python train.py --spec_augment=true --encoder_activation="silu" --encoder_widths=[128, 192, 288] --text_encoder_causal=true --text_encoder_width=256 --text_encoder_norm="layernorm" --text_encoder_activation="gelu" --text_encoder_mlp_ratio=2 --text_encoder_qk_norm=false --init="kaiming_normal" --residual_init="none" --eps=1e-08 --lr_schedule="wsd" --decay_fraction=0.4
Rows from block 10 of the audio encoder, named by matrix and row number. Each number is 500 + 50 x the weight over the matrix's rms, rounded and kept within 0 to 999. All counts start at 0. Numbers have three digits each.
# convs2: project pointwise conv (encoder.blocks.10.convs.2.weight, 192x576x1), inputs 432-503
convs2.11:496454503517537454474394606568542313424556487475614526491536458515483449479537519519511510529487542499463484429458551506549560511471519488498530467453534506435419582419450509510502500550449472460494497493466562414487
convs2.12:481484541499602495551547555417538501518392538523457552489539412413501512538449425556487426508493380426639560494542531548570554507483510569571423574458455443452504508474591501460471502386463495458390496507460499452532
convs2.13:503440525468526574496520458509504584391434603572483514549513600527481506524469519509564466490405440456499483457441460480487514452547390535448461468493468601502498462547636482466518530571453462544536478534474507648497
convs2.14:417423504462450554493489488510503541538590533478498524536539527525525553513497508448523390535504424455465486414480548480411483517550540544496488536473472548476555449465444399572487524522466488515512553474438535581457
convs2.15:536536596528534531565580468652508564522534517538519545498583616551515511553550452486467466519549503547523533459533370430458526529543497602490402477508550534480438459485516410463551419463546530552511556504443465540616
convs2.16:493522525548497577579467581425439615456524488486492497525470558482504445580482402535505496556570542496519570494539561504467406535486462463491581554533497427536534589600481500505480428571429425532606527447551483539451
convs2.17:585499547561447471564471464502545491409557505471480439499413507551491538531459396543508455389529495508495490448478424481447501416515506439483436548431449482543520464402488462498442574557508474446392462520524506522449
convs2.18:546483440544557481533554515507460581488454515501539489429484468391480519555390504468456558495456519614453501500463545516473385435478528433561515465498495446576472481509459478508403516472534467508573484544421525526408
convs2.19:452525486494449531485546485483532538584604492501484570397595533470483561473511484519531530561491525492450504510506500527443441578532544434493513585501503505441534440542578488460548479492501568514491572540446415580484
convs2.20:544472534543477543446534521508517418520617504565430511458498467435465377497437442497557485514530429455586526502539459533511485576451429492524549496511428621472555567498502581514504497512598432537476585524483415547540
convs2.21:463364560483520566506589479503547446459570532511534597564516413449481449442415444470463485476501431502514458448479432425475488528503491539431423525508527510413550504467537497479492484474400518426444468508420429568517
convs2.22:422527580379518556498490487556505552512565513579492564501479538533467556539523435529558507471458458445507584619663575487510473559550449538492501488555510460570536606567594468508502488533477481511506465512513518609537
convs2.23:474571581562524459535519438436543501436439535428530438524520543473510443485437462503478607479445462583360520606529506509501454520506492530515471460500451485539537558466596458515432484437567548518554424500487498559517
convs2.24:421543549416514506390459587492452545471470516514401408513471602465441534493437496444496520495549423568515497406586623519588421560528575493428532576579418436582473529512517513494582515524496471464525463454409621478490
convs2.25:519501467508500584507535487519475588502553580436438508523477561605515482541451539511500419471511542414436499591514501548545483515566598602467496439470519543483488525548557398618479449462471564473580515531470466624498
convs2.26:439489453500543541468589473528428472536474471479502480608551499531369521573500436477528680510559571417509469563527609569528471429506467504559451454533484429494485509462460598428472414546496511497574555500512549438434
convs2.27:467573494425537506434524530504422471419483547521507412433465496489445545508484503477473540540469431509494504502419596436466452419516535458436463569510465454621503431461482467479501586607484459435508388506524562490441
convs2.28:498463557503473490543472465505523506615578468561453426408552469508463519478489510499601461513392477566573615497583458552453500535461592535437512506564516514485494518458407455492488537437394445525567579546556447409462
convs2.29:583479597461454584446557413439455489466501547539552467564419519443480530502475406538479499489610510424493437528508362551475441405523486508520475374478525385624514495464489495485514488439536476473533561482458547549445
convs2.30:623457487475449548542465424517537681541474607535526573470467612517501479535456501537536411482473591594487557486485542537437401454577486511475557513490563494431565479497497455463518546416517477548526447490532424563475
convs2.31:555587519535517394588432602519581369413468514512492524512492550536466476484420550585452518499516423587528484489452467527534526442458496566500493460438513458407394556480496559538478479433460518534594501504518595398524
convs2.32:560443464461510484537585528461509494503614560514618401532488466448509485498548466458483566413510464524546525525624494462494489422511448435471499515584536511565460519502423451489448555555562505427445462486504501447463
convs2.33:647538346491450556404420487622427482460610456523535395531498563566520469522569474502421631413515534446492510569575495474562534469445490401597515582511494513587501549507451552418564504527524497500586425561468558417484
convs2.34:477466484499413534436523510514502523496432529540467531587514541581472459476519473450562534575518543437459509562643576493422420551428595530460534483505516570556621490514464487529556446458520471508503466448456500492556
convs2.35:471549527483521469606589483550596544475550527382467600434490472504478594571451490512458470575518524534545456466538445509561466501472553370449477544493521519463468521534639623608518484423493559563573526615459444507543
convs2.36:435428541536489632470505514518484667496504510528529530450497456456467429473376578496458561467570512485459528507546475564466534550484511472508453531478512435499547503522477520464464469473460444474512519494471497577453
convs2.37:437511481527527565485552399479426611547489462558513540419531459412469519437525500465598569551402503402469471500563492528453461530513527493501545532511507505462523422570470510574490540614551520516478520573598474494464
convs2.38:402482555495555443462522503413480477517491471439431502578573480436438539526415444424530532511586494519492442539538609481573432609494542531494531543516441548514459515479401538462486485466522461484583526557455571443501
convs2.39:586509517551423531541474479511389533500494513513467438481511577511469555570508472529398500472481587592373505507433584461545460415484573461519511502581522449491537534387452503493515528504500484496626464522487457484495
convs2.40:470490541510543474476406510510525416486533462480517512406514539440576464499464482515526516501471389498445478486498461461480445516489490390388505617507557415494548408509479514603494522507509525530447388392531425545576
convs2.41:498520515436443516465453565581439468487592324496501299564497588532462445467669470543499550512436440506477516503452529528457481541486495515497490449477480509583431460544370590491543494587447393513421390478447552399537
convs2.42:683418443527437479549466472535544488439635517483540435470478464576507417481486473516496412514477566527558491499503460530462508436530434574527537484526529515582421461520571489431424592467478476485551561585497470502458
convs2.43:497461528450515597572455442506429571616522458583475509489465531432459569424511526550603600514488478503457495518498414457481441446502487426497502390518597516414582456528529418556538479582477464481408518427473453555563
convs2.44:484504442385456478554502510454469418510557402528446471485546436459525462555468461485481514555490563541513542514548542493445461603502442527622560500562476546562523489583473543481536464618544442487547450542469349470539
convs2.45:499485468564530552473552431456558469453400495517502476449507406448469484526469519477495511532518498510437493601452427422561443457503511385502536476409473531484525523494430441524473532499395440535504570572495448490488
convs2.46:553516432519393476460430466520516526515463518472500477509509554613496385505515498502476477424471397401502513491541564441536487496457490576506460440626457484500528466462493531432499520464489502535329491410493498514560
convs2.47:620512406556479431445538515534542414480652520488503512472437490539466482520525542476487464432534512554585494502493517468557448621555516460520479558473530479508550567527434506543483515502527456484460504516468530425471
convs2.48:513465467539487458542449553517531470537445526494526541528497535560532424495603602477458456431613453480491597446585528551575501526444579501544415471465506560444480502507474434434564501455528543417498440530443445519556
convs2.49:449501501483591475474513458511560483502514473483422555580544505551502585501454481443478491453488446480420580497444571478517588461476487550540474511482411464444399475394478509523463494450462470498505462481509555506483
convs2.50:426460475480498420582455451555536452591526390469546460516501491548437449556459482478454571598502599494545528584535537509573444526452520422589509416487529529543394609402477492460556452432540510511648464466470506513374
convs2.51:523512492533509523568565486552490561549377560586484485471459556565440513443520556447456468572491540506485460432484483495452495552472532437545496452542449504475508455508555468529546509451368533520434484526525482611435
convs2.52:514421451530543562556504406453487600443580566455441543482466534530432492562557468490555500481548468423468556471540485491599539418568506539612560519416488518459648541466547576576513576556511499528589584392525485561538
convs2.53:574533437511470584471474449593506535490483447579478471554535504599503535497425546454596501470442531450430515547457450454388516525490499476451495520495517517508513521475485588480593547513440472530528646547510442583489
convs2.54:507511521495526539508561536425450458459448402478550420415489546343525489507419518452512558474465520517419549466530471517518464541437484437421546459513438462525514517498490554498547480529515499552618506464577521418394
convs2.55:428522519504585515482426475543460513508540524488376534444439478510486427489510537569545445540470421523508519512542551447518547554483582566541405514480472542479533476511499465463545465488447428541515616531490515545501
convs2.56:518439559445585469590478530453580447570464525524574514426437498554505532526539476484432537517497525476636553554459413509455444434477520491485507450538483405499499512577493472456460492618527514513526432496475479505454
convs2.57:539574535515523517373514494485491529452414475558567543450473528540433549440419472551524566474473498416483441515488497567483434589517465515480477436474529550501556472546486553455459460523388519506392590513547401529444
convs2.58:450441476456495422486529500579584496411549502588539569548531491509571512427432508498559433493450472482613556479447411519433553414493515496500406384502591575438421544506531476548475514498517607540433474469535473536478
convs2.59:496396458531544493457396515483510365457385538458480508589450439512494488514600545403518528480577496482592444472473517482557510488496439469483534534457491423548424587514440524479519533562519511548478497487537604465472
convs2.60:487486571511520432460532496531500458461514422577596451456485433478448517400513464608550520524423520491545582532445555523457489562510493598372528424521532462433470422550513500502495560510405566520455536530564512434466
convs2.61:505492545455496479593473450491522515506489463550468563559454437451570524531441452548512412383590543467566400469462483465491562383537553467576429503506501407512446537375502524510528439343533549561471459541528487473494
convs2.62:522490543473449414431562554504522483527509448517537523523510525527467503473477531410563492507528422411444531382426491513439444454488530518543518515487490487536485446526383490500539542513502402500389451484418466539460
convs2.63:497503561493470479542434519520471566534586496526539487504502565509451506480525505474594494490422504608521599486526494536428599463572488422475500472495521619507540462541552455588500497564449517485524552498432479489468
convs2.64:516443560442496509501465467473484641517489590565459495504452538522479583521452583462583457398467450456469523537499469461490513426462470517476508459431555455474542523469496471469454529402536465478590494540446489616477
convs2.65:496435486567393397549470466490503587458424466475518560616492498631512495502412679502462456508555548477567452520479526468540505554551557561457415598588524597506500510439549387522475519431594516538503442451445464498559
convs2.66:508479529474462506416497524485540559570562496511463471480504453563448503471516449448467535481469481499541522630519478444562479630469463418494479601511501418419515462506461523491542535450495445462471479473546440452548
convs2.67:542485471477532599444533515525543542529509542492514466408490447586465516465580531470555477431422561491567485497489512425516440536435540421499609501566533553426571514524528520483570545583482496492632590532495440438513
convs2.68:549532463479530500516504518513508496545524417438482422477479503523458533518515494472561562546407486512554469602520552435539499478464527468568531414500568504538417518500421549499551446576500546484583472521536533453486
convs2.69:510606529478559615478575503386509588648492523517513568481528482421431476487522537554463464541519423467516477506521451481539488541578505502397559462447461460518602538607586522492516523463402553471528586560568401620570
convs2.70:474455481465525583487531416475521616585611488548473514506485441472498533459512452482573507555566393438518516533444443538504485568462481479495544564580504536496550482468495470482534509445548508541459563480513482526542
convs2.71:469599553461487639483418529463559399487527495518441425525507472417519563492553528510584561621453534468600491542536364461384490417515577403438540441506487568397457497512459568570505433551502573568467578482516546546500
convs2.72:435519459479378524469382610518499526502485481538600418572520464561521477512506500460599544498534472464568489511497489432509443473418417465451449571520457476449460503499458540403530525586542473522375477461494659414548
convs2.73:495543453586545616430438385499535502468620511542546503577543488441489426527529485496460471582581491508492567579552545493419579521504419524428512448483574482478497465548492520530495533393420487490414498480497551433585
convs2.74:498474516557468390485565519439644469446655497494460519512500535459541461472513430535435474529484588475460502453472444543519540587477478579471390450455429505590460521509413504368474516506466547497410467526517508509525
convs2.75:578505502518536533476524401415436534536428517617533507454525482436459416479541536509460519507479519488475517459570478516520473547510454498527516446581542505581533515551571551432579567496565498532462595454566498528479
convs2.76:458490481429461492624511452471505476528601394466516434460479502446498530510514476479492604405600477556571495513530539447468463517477550476542589564443589464526548584483432489591458481515509518404610470576452409416471
convs2.77:449489464469586533574459562473497497486401470450409487521566456429435541513528515386534438487479474503528554516567591539479443540531519653436421463513547580520496553422440401512539503471471541458644568590572435440543
convs2.78:460483491409499499481581501467522596489639544510494496597480463513446590436520466464486432446564500486433423560495511553605534514531456443554502489548495502449503542525472510453558455579416537507436537476410484506508
convs2.79:440562547403527562469518444449402543641464527459457487468439522488510464473604466545549563505456558522489437559518516620416439555485494452472483555552448449539511512528594517489546465555536487487454548530561448619480
convs2.80:561451463482491542509540411542484567547611432525450472524539504491483507547581508450523493505446527478471517433556489450436437496580469406520503499481526495513486560473422515546460444553545459438406530485510473471505
convs2.81:435454477447424504507494481558557533650444497520493435486520534451563473563525562495514560561504588505553466533525556516550463447493619496481532512515541434517467453537529523466606489560481508546667491524490494436484
convs2.82:564488560407465546459512582505503510465511558571502507446506520417501508482515564575612428476568462565469549477601539521523524616498449518586576422542584594519516480561505556557461409555556495504489585491476483465491
convs2.83:551498515505355554439515378522516555500584455493534407501465541543499399441516570469474536577508557479514418535496416491550561493514494458477486485476387430458449457419494481465538487572424549481507585506522568542501
convs2.84:421520555461483547503498440483575460549552518586545542450584475468462560541504523510551466395421514460485450581474444509520435507516540487547483618437486423496433569509538536406544395559472497465493527533526555557557
convs2.85:521467451484498488475490536532624509444461499467416525475583464592539444529606467488464522429567517516612508492468602456456503504525471566486482422536472594432438466497513473517552507497513536475536571531406474439574
convs2.86:502559532513493499518451553548503434566471569447515442449587475597515548457481482589491434454455509586504515519459565455457508554458576507398521524628524573554434404484420432554560484518536493454519499542579554460456
convs2.87:521484530453436545466480555459504450534542630401490442470533449451461474524516423595517615589513443549632527498489529480468434477539486449532510526434484475500502418516530371582444566545461432495473512426539495564472
convs2.88:513507454460493526516499401564497496566563407484505400518453618505528476553520435425431445409510432472610513551554490489507496589551393515519563500540462584516336586435489625420450502482583510473467507530499556485591
convs2.89:523504462496468521572503514526449567532492585482476492389499499562483521389556455518512473531515560511521393534495513504537448486470519478475529467472517467526518501456545456540607504496473552529589544586470392589399
convs2.90:577515457607553448519477521497548366472372480435556561492496418535579543497480507555481425483452489557469492567428465523467566402532487487458425580490603473499417420467459452535427456578470498539499498511510483512494
convs2.91:547563466439474495449403525458504536514495357535476436432570457495444577532596465480438425507397537523524564545587503509438423509440577513439448530503553451524468514531357480485437478546548461492451467474503493381465
convs2.92:561523484491409465508435497518425327469532507527479399548587512548511524561532485515479510498540471513488465512454539476633519549479487515554524516468544516468389524491451472504532458490490508535536526478517578435620
convs2.93:523417459447460468435457432532543494484580561362484597525502456568555419554478493487440471452549404526523455470487420515540468423463469429550437522478562431490529547532436474572512527518536498468446489546477525564462
convs2.94:543542480496474449565464526528524311458500465560447413527508483528522489458563557525503439506507522566486475469494486503497391553532539526456453515419481446580455430567369580474519571522464504544495385509535482375445
convs2.95:474496439538450493542580403539508551491490522462574457590557493515620506550586479483539516502493534423580547536546452555544473555501489545435510387495552465503548504435482492499514479439615448456476440446499471461516
convs2.96:510521570444536411560514484532468501434560566483554570453523460377485583541437469502495482452508453447527541497533537567550611511431500574482517483438529476481489548523538506476504451396502483514551494514501466422532
convs2.97:445564465533478532531591486491515584585411564561490606448491483527589495507451571487477505444471439567401495476571484499448485484531438534523545475476577445522489514494542477473447506430467559517515445529577464557540
convs2.98:418505452414496520533529502503424548467543550439528539470573468473478513482525516405478478469512514540417509568472534538472473408439477451535458459472489419518560473429481568457447488504527536454551403520490532589470
convs2.99:538518416522484599502494485464495563519485536466549568453479451516430451445480444516543457470473477550498542478573426464512586520553424583546508557451535446514569518521454537426451536437373484512321497504553485563514
convs2.100:509508551490451430598515492523466612386530524523542508495538502506485532533384463554455631475470419472517512546495557453448384460579457467456523473538499470500553508506507552577482502443519533508458409514491576551478
convs2.101:577462451565542538590558561416487593505505496427526500402519537556520543490491477442512503501490397515605441464478528469480456481549566500460466619520539522531526508522497468530499476465424488520413560511548382460488
convs2.102:533524505518561497532547486435577536430473415548413565537450479483433497503423503534556572467471538578466532449417557496556438513410464498436485411457452447508515449398549543446569464462501463499408520486450507544561
convs2.103:553489411493456519518503517480411468545509550500505457391464453553499486580504519479513608452495478494459500485460492588387427490490497409499459475510503547542502369546489473485489505521440503503487489486514479490491
convs2.104:474480468501492513416545477446466511483466485497580470501584512428523536541479561517512516508526471557403515524551501436494497574489522509500479524610498479604481499560495487463529442500455515498312482467479576476488
convs2.105:513507469436521434526455449535433511549392520541560529397502413509534437519537586533538587487580387555489627500524488509498517483536466527455522520463490463481532622581559495470479558531490514473630488476509473511470
convs2.106:497580528477458539454481453460417532474465386440505566518521492452433496482519555462479609489543474469448473483529514580556463594405501461474543516521439495463514507479479570553522491480438447468469426506538555449522
convs2.107:472535589534495512400555443482496580481491525475499536583485551412563515479508512471583469504567495477490531448451495572501624469494460482573537380543526586573519457564482553557495400517540451513480514516416554484459
convs2.108:468500454512462474505441533523526378460481458511549409552455465518430444479484465502490428468427455536516471474554451527476544410444425537452503506426504537424414460437497481489522489485586510453437460472491532480482
convs2.109:524552493504528462600515480530641421543517516473493438479537475537470634471502552485487464494502556529531514492530474413535472368448478475508537531497562367521376526452517489531462464505487512506577540479543542556496
convs2.110:527467496516519553512557532479524497494444473525433409440537550436461499468393543536489389561461525617572581498521487517463522465444565487481507631554482519501466534474471417479566501462513464487478601501475488411490
convs2.111:516561531551485416550454484532538517532420529491452452492452513512511501511499517433440481561539449638544549459430479524450509474500498516651532453486504529528547541441468623428502529403500476514436478569486472579495
convs2.112:517447589490508550498501524419559519461517558520471539405570469512433483534510508510573523478424496334516524492557394403523542573454460528493397514540455598512556471594575525514475499518490585437453575490440428602594
convs2.113:473493409482459610483610423550444621507445421512479464565404510576557444470401480493430565580559473514427519580519533563507476561558511543475501443583512502587555502509529549516551500480527478548366465606479554475493
convs2.114:572505556467549459520405482516514356532620529508502522519466477499556498570485431467534469526551516578532518484538462484492591437446471453526506517415549531518462562520446533506548477594563508555600509521496447445539
convs2.115:586595437518628567457511497616428425419490485493530436494409495492453583453406492449522491541468481520532521481469506477536487490516488551540567398515450471508441499447563586401521556535501447508536479484599479471566
convs2.116:479508530551580479382399504479589436489461381582513430485466460429435483496455531479548466466481519536465448416460520466474516487434499482476447527495444507514393510448457472563504524480455477506514508333460524367474
convs2.117:603480437505472460551487631559443448513508486434568516404531553550410560458522490567501559484537453484580484460458449514533443486455485455447427484502528458478494458456376510500511513469671420478511501490518443456509
convs2.118:481512548534516523554442431531607440484415577560502553529490544505502447449492485548502617514446541406528503482494432560492505549491484505499567470559438492547545509472503520533465470498435536551491551434548542472496
convs2.119:486495414500515463423545600648495577484445508478473527398548476540511527516462547521547524509348480480490489468537588529411461556487497530514471436545513502572597492509397472477486572467492456446501377491541435472502
convs2.120:565521577484563521456538513468485496426402521602419555499472545500441518450545537530568503529503440465465521511595477419473529506499553531502512498520471491586479523511488479538547423555424585536534497566442467430636
convs2.121:539481472516420548513541437505522561455455484548510546552468431549545436432440499499542545523505467481468642475430470515476477497482497476568544530461462524500478465533479542451475569445487476482408556639452499518505
convs2.122:439491518487476532486557445563502608466542481503466506489451509400587487515494446534482545522503452592556494516500437541529403483460491549447517461472553539522559501448465462579416531430477470470433464480503481624511
convs2.123:496505537445566536495493638434493441498487528493433507423478433509491461539450447536528450498550590477552511523497522475437473449478601571479489476493426522519536457385553460550462476458419528516566547484561443511510
convs2.124:443471439540522432526513551507456556478397435395538537507490483519482555476518422589606510541498537473493470484473508528562475571501438430470437496469458508490478456517444473546432560546461487493492509471551513397469
convs2.125:511534504530515422573523485471471452499408527426584572447548427485438477516582541472474480470521509419381501582490444495482536526504496490515432520488483480479456482488546507491510452472524549437662449546479504485449
convs2.126:525534517436423501477563498409566582525486406633481438568502551522531556523514536483484509491515429372558464514497451439497533448516489472583502478373423505404492469425571517495484539416533555448547553534474603508548
convs2.127:541486352493491494497520455599532465520553445383577486546568465541541451521568473556419478448581462464574495507504474419529489489477521517591544567458455433537403585513430502615487528458438526498471501412522641491454
convs2.128:601541547478478509540536498486467501551504470528463438538495507500515484470547466481517589545561441502536488522533500428562425469578435430430566559457562497420551498476523580503559467491558520403453544470610449544551
convs2.129:514476610499486496468598440450542599513513556556417552451450493467482501483476393468505450421350476438554568483486506505518489575541565534532528533484523541518438405467591409550459506454483497469500478532563391550548
convs2.130:522497467444428475499457483527404484511536566398492467600517408588526422463582501432547593484506565471487506500402432492493418428522477447473430440420450463463511513493379640461520517471498439466425464489497500467550
convs2.131:508472500533465548451571590510554571533509580477451557507461548581518398451496461507500506557461546555559498535496434440545523498515531466462483424525496574430493533488501444523452515503480571590484490520482463592506
convs2.132:581439479431438535467440475571481528558451471489440387552470585624558537519486657491503527505559493568526499542467577422501424523561530522499519509489502517490562572505516537529557513572504453581576477565491612448530
convs2.133:474481533488455512490469465481503390481561499424521479534507536525524549482530486515494566489494511529468514524507532484494491535499534559524537517456475470456585535559437518476538525537462537578503523422520556488551
convs2.134:527506455486535478515465546522476469505358395480433493475512415526496424518381643539456512452525628549524496494457530477525486565443537546552509488529538479526465538517433462480419524438424462487558481490591468475535
convs2.135:446472495509550330477442552516515479503452499472474442449567447381459478618487463514439479446506420512467482524486619482492474558383503554438484476600502486433402504554451508534450515519548460560584439496512486555497
convs2.136:530479436480458513492535497513468592478415564509532483483517440577578543519506490458558490426538472482477434494498590497605494458494568477563571510466505415584540457510497556512584469477568457429616486546464523568466
convs2.137:462586527592476343406445505513513512531559567445600490408521486462465499480493456513464474564395416555649518469508531515549493587497539465486490664459559475445467567510479562568503518409515442520435465511531498474476
convs2.138:524485548495559400549466571465540480520521531538500521464375516427510508390476448539505390524443520523539469439473525509468551458453490500401511504480513520469477481498517410548490560491527566470356551517545468538543
convs2.139:441581539489458537633498543556536562507446552528382506443551546601512386437621519426475460563505481459588437413400509584483623491459565411510451423486462534469460491487527475490511556501500510492508475488459488494465
convs2.140:471502515463531565548483490491383554423490418525450414493501569449476512481397376423455627559447529468438519525527633529392455447489410510470446428568483451584439541504450535455489547497447446479500451481504547379403
convs2.141:547465525582571458542423497506539501521494592545452600427516473500372547415428528551457484515509512587440526489413519555533419570457522535508536497452495400485463472478463541525506531486404484531422448491549495471448
convs2.142:601453501541479483467445424458521453540547431408447588427408457536503469484587383476436488491533530453572423473498500467584469592480523501456482555373524458518564469584495465484537456547506476548441481397506447520565
convs2.143:461504486606446469524446616574583399484584484424527484435535508522487512468541435532539489563436498580604491402493504424399472518509539496393504544478563542536483389562488433541564531559413497570524477494597457482482
convs2.144:435472565477586469580484537537469521497513411580501526440522471493482496450450543560516434541597440463525521558526507464515523538508537547484580558501471553434433500496538481584568517443478474587539415469405555395567
convs2.145:514556366430534479437462508548459539402569462403566468474412387579424468578456427473531533509513515457471484460417523500537471485528523432555524548504532478517551453556438415509513477469522449514459393502521509555540
convs2.146:495464508590470484504451464526489405519542470502443400458590504551552468486469514444576510489509447498408517469548547416494409452539578465422553634473541490498592484457505472493578510478529515512501490494490479504492
convs2.147:549454412515551455420416526429492476471528499467585430565559521433479563483488527466475480475469515444545510475484541522540449442437559450516470596499520487539505505501437582551475470534562503504460498520409545442463
convs2.148:465438422477499477561557457408445549507556432425532553537514502427585515427498470512508531475558524490481550464569552527423550502502553497549457454463519527469511559533499582483445453436524415484460564523544535509531
convs2.149:547539460533511463555500499430468517546415552568510497545517519416552501520534576576485435423433433526501481541577458548557567454448506587506450481448534453512480486447547457467495428464455535449524498513524418512459
convs2.150:505452436584392484498524484527621437527420491525529535560558530575523474481505475424474433466533548536610561484533500518491570451482471408586457543530552471541418528423509441452479543439429546444465469483505495441442
convs2.151:532546553431490530468519514472604513592647552500511585315539444595452499471440423438485403419573501519697498524580515476457539538458512507470552499505541459473543604542517443460479507492483545430430455513477418610519
convs2.152:404486434557598566485610515549491550501417537539404536505510444508565590508427501481431501586517486480504491464519575579565447525475447526498468530532528510527570526526435416463486562491523533514468462504482506469468
convs2.153:474478588404480562538562413548407522507569547493504465552514495385614499513510510488533558407566585457556470512544466502461482497456534460594458443488477560473582517503553478478466551476546521465626569576491416603534
convs2.154:528466457442561517481621484525427551468500531489434574447551537504488509568564385616526517579543415451615561532582476568502576512576472512508474498479440471391565579494379481506499481417477529493412505523521460435505
convs2.155:512446467486456539434486547552522494555518419490515406450526476464506455422527433496593472499511512531516548399519469396435473563413557519452543498556601587479542477591446458553452549474483489522425613577533421581575
convs2.156:440631505503552442445498507489397503454437560545556472481454522499413523529474481484538507460493541481321495537479565503486461462459440529526490451535398391543429544547480568497490485554530569464487497522524529488465
convs2.157:410464439416478592422555494452509526500482488484445514495527458563479396505545470399522511490461423466447456553504476502510539502515489424491542544505459527482558427556554501491519574477541474456457548488459514523568
convs2.158:488548556551535463495444578412477439534555407532425451444515443373435504460509512493516514512519468528579533501497533475504452602526529538498538444473463475526487550497483524507573490510396436507542548566447392350509
convs2.159:550546473539484544504470508552553562554502414429548445516506553503495507554396477565489507541532501457663517483460502439471497564529564534498555498558458555519504478565513443533491477518532516548445551397494562480504
convs2.160:536473392472459513499517524524513417476534553497485399432518450564455498523473587515399432407533448508539466469528479472488512439431503455553465545482477551498482524465445524547377564489520479466496481463465496463516
convs2.161:528512561475449423549521520477431500484515538518486505520554626597517461496511537477462480493405541623377512443459487467460529564465504541464405527527445581477483441473458530553508504525486592499513471481503484521516
convs2.162:507538552543489491493498530494461532518503472494432516457391502439550469533479507504510479511528536491482471534508463462553464542541488556457559467519462426498547567532498522568506409521512651555585558531514412479514
convs2.163:488510508461491430485537484514517477541501513481473530482549505470545558548332540498530525471503491514482481446533446583550503492522524417569520472479491590477490539500465506477458498538607437506432450460477529594461
convs2.164:452527518533542549436493524513591495471542510516557568460451470550535590436499454499509484471607437492538490456455581481640595559461531508515520565473513499521510559466461456565506450370583514476391476470483504489525
convs2.165:454564504478455569464508537450487604545605480429521509453451565463503390512452372449516482540524546513616498516488484494441523462447483517502530511563532574524629472511545470543558554496617512441453437436494471529515
convs2.166:471458498435464518523466513496551407513519543487490404492518492476477519451510500490421453477474487559520491456427474466556417504418503534539383560526552496551433489405497511474472494496526455509412445415485533383481
convs2.167:535471553455516502556410493493549376548554496417503431451531437511548512478519449479468404542516574528520505470492466474507546376504468445491485510531553404403436535453442496583484493504447580588582533535486538435412
convs2.168:469470418604504468535424444442555502547472477511515508516531503577522487548528472623447531526507588542390601507547518544488475548561557485541502490451526553418502462517551462506502535491551493494536497521489468519487
convs2.169:485474536502477470499592504499432543502563471455478511476596557487524559519575431476354539435527523457477516452514481566574488503468574376595507556541492566573490491562447472474515553554622449478420445496450468464525
convs2.170:493560460515541480498471539445590525552525523428545475452564488517526520509469422490518498526496404421500440613544383561451583430476431414524474475581409523544476554585567496474490489554532538484413570503550450553482
convs2.171:498505555474528595500461412506434486605595540550529537392463502484526426451621471594465447420523539610516496591492525497472493484378526517427491526511505495461554473530476503558466509513380483422552614561535466527450
convs2.172:440558518519525553517632538575411576517538493473446574473466536551535588549508470445453484538457380503541516432478497519503478514584508451510465519509494508514510501556542453615501503479470530521456481496466432538393
convs2.173:498473527544477442502479606500544401516455439525575427516486523550529514628625512449421411563479571431423494498528405520486548481499506479551482569432507497475396455500501391477546492525542541575492445534487491468516
convs2.174:549548476518449494530481488552561576553442563461507522515467531518481499544438610501499521487494504476538478492500504456394510510477607409577474450516487430479500486538548552535503513475494543553577460532473499512494
convs2.175:529468440462510518515430534594437453478405619534482497554597554617519554509568542518518470507477456483515513484545405477463448487586480612500446348441492587513449595458519412496569509503489542579465559560522635532487
convs2.176:435495565466471524536576425552450544462524511539420548532539456370535463500401495514496490425583486588417493526484379601480558506418443486558497456504443552469517565450478626438553430443537521472500469512485592601549
convs2.177:480570531482461478455480493507527458458599496532565456502507540466559518546491406447459409503462535474577513606603534470468524452480507526469463544494523529500328525500441553446597450394480524480476467580522534463490
convs2.178:415479561568474441522492573473535449534447542329553570446486414428457403556378441462495549479490468582457497412414460424584430578478510523437506512479462505511577540444505430432574497440494557531571530386589558525430
convs2.179:525456541533562555491529498509476606530627487443468514589453425577526517409392457517567462505475481463560393505451467438431525452473513438637494439459481482426508456542494435491495515348414493449419508542475568545510
convs2.180:508423515423465536565509460513488531529559484518486523510471573397558460515470428454579481516526450527476492583473409463419458495469509397573445508465470471457529531473526495480521484562534435474595379477447466526438
convs2.181:482464475542575538568470479545549477573476503497461502437506512535536357474593477488453490526476520468460480487527465454527567516523530423545502460392493447463548553483587512469501431652527501538466530506525479516573
convs2.182:572449505505466517598501439505516545606488492443480422494485484524507441561457522434526541486512488489448487532488382432507464451541571406542528574440484552455537510537555427445524483597553584495471480520489529539452
convs2.183:507539404458492443551452414596492534586499458481480450501537554584524608487455609581470483450492518605461489520541537518455472466518559456501505617448540476571512549571523468570452508538536483578579446513506504537356
convs2.184:481515531468476484529425493503510499500631470433405450585486571471490547553519452488468471520504476387552501520572456438493512492462490434488531517571455586494460436419563496519512529560529498496394463416491560538618
convs2.185:404504484544516586515644457587468573521412536410443547585541511514431461538542521441486554501553598478397463576467574565416458535514499463513507449521505549504624522527573536508562487499536491535623515518489424594495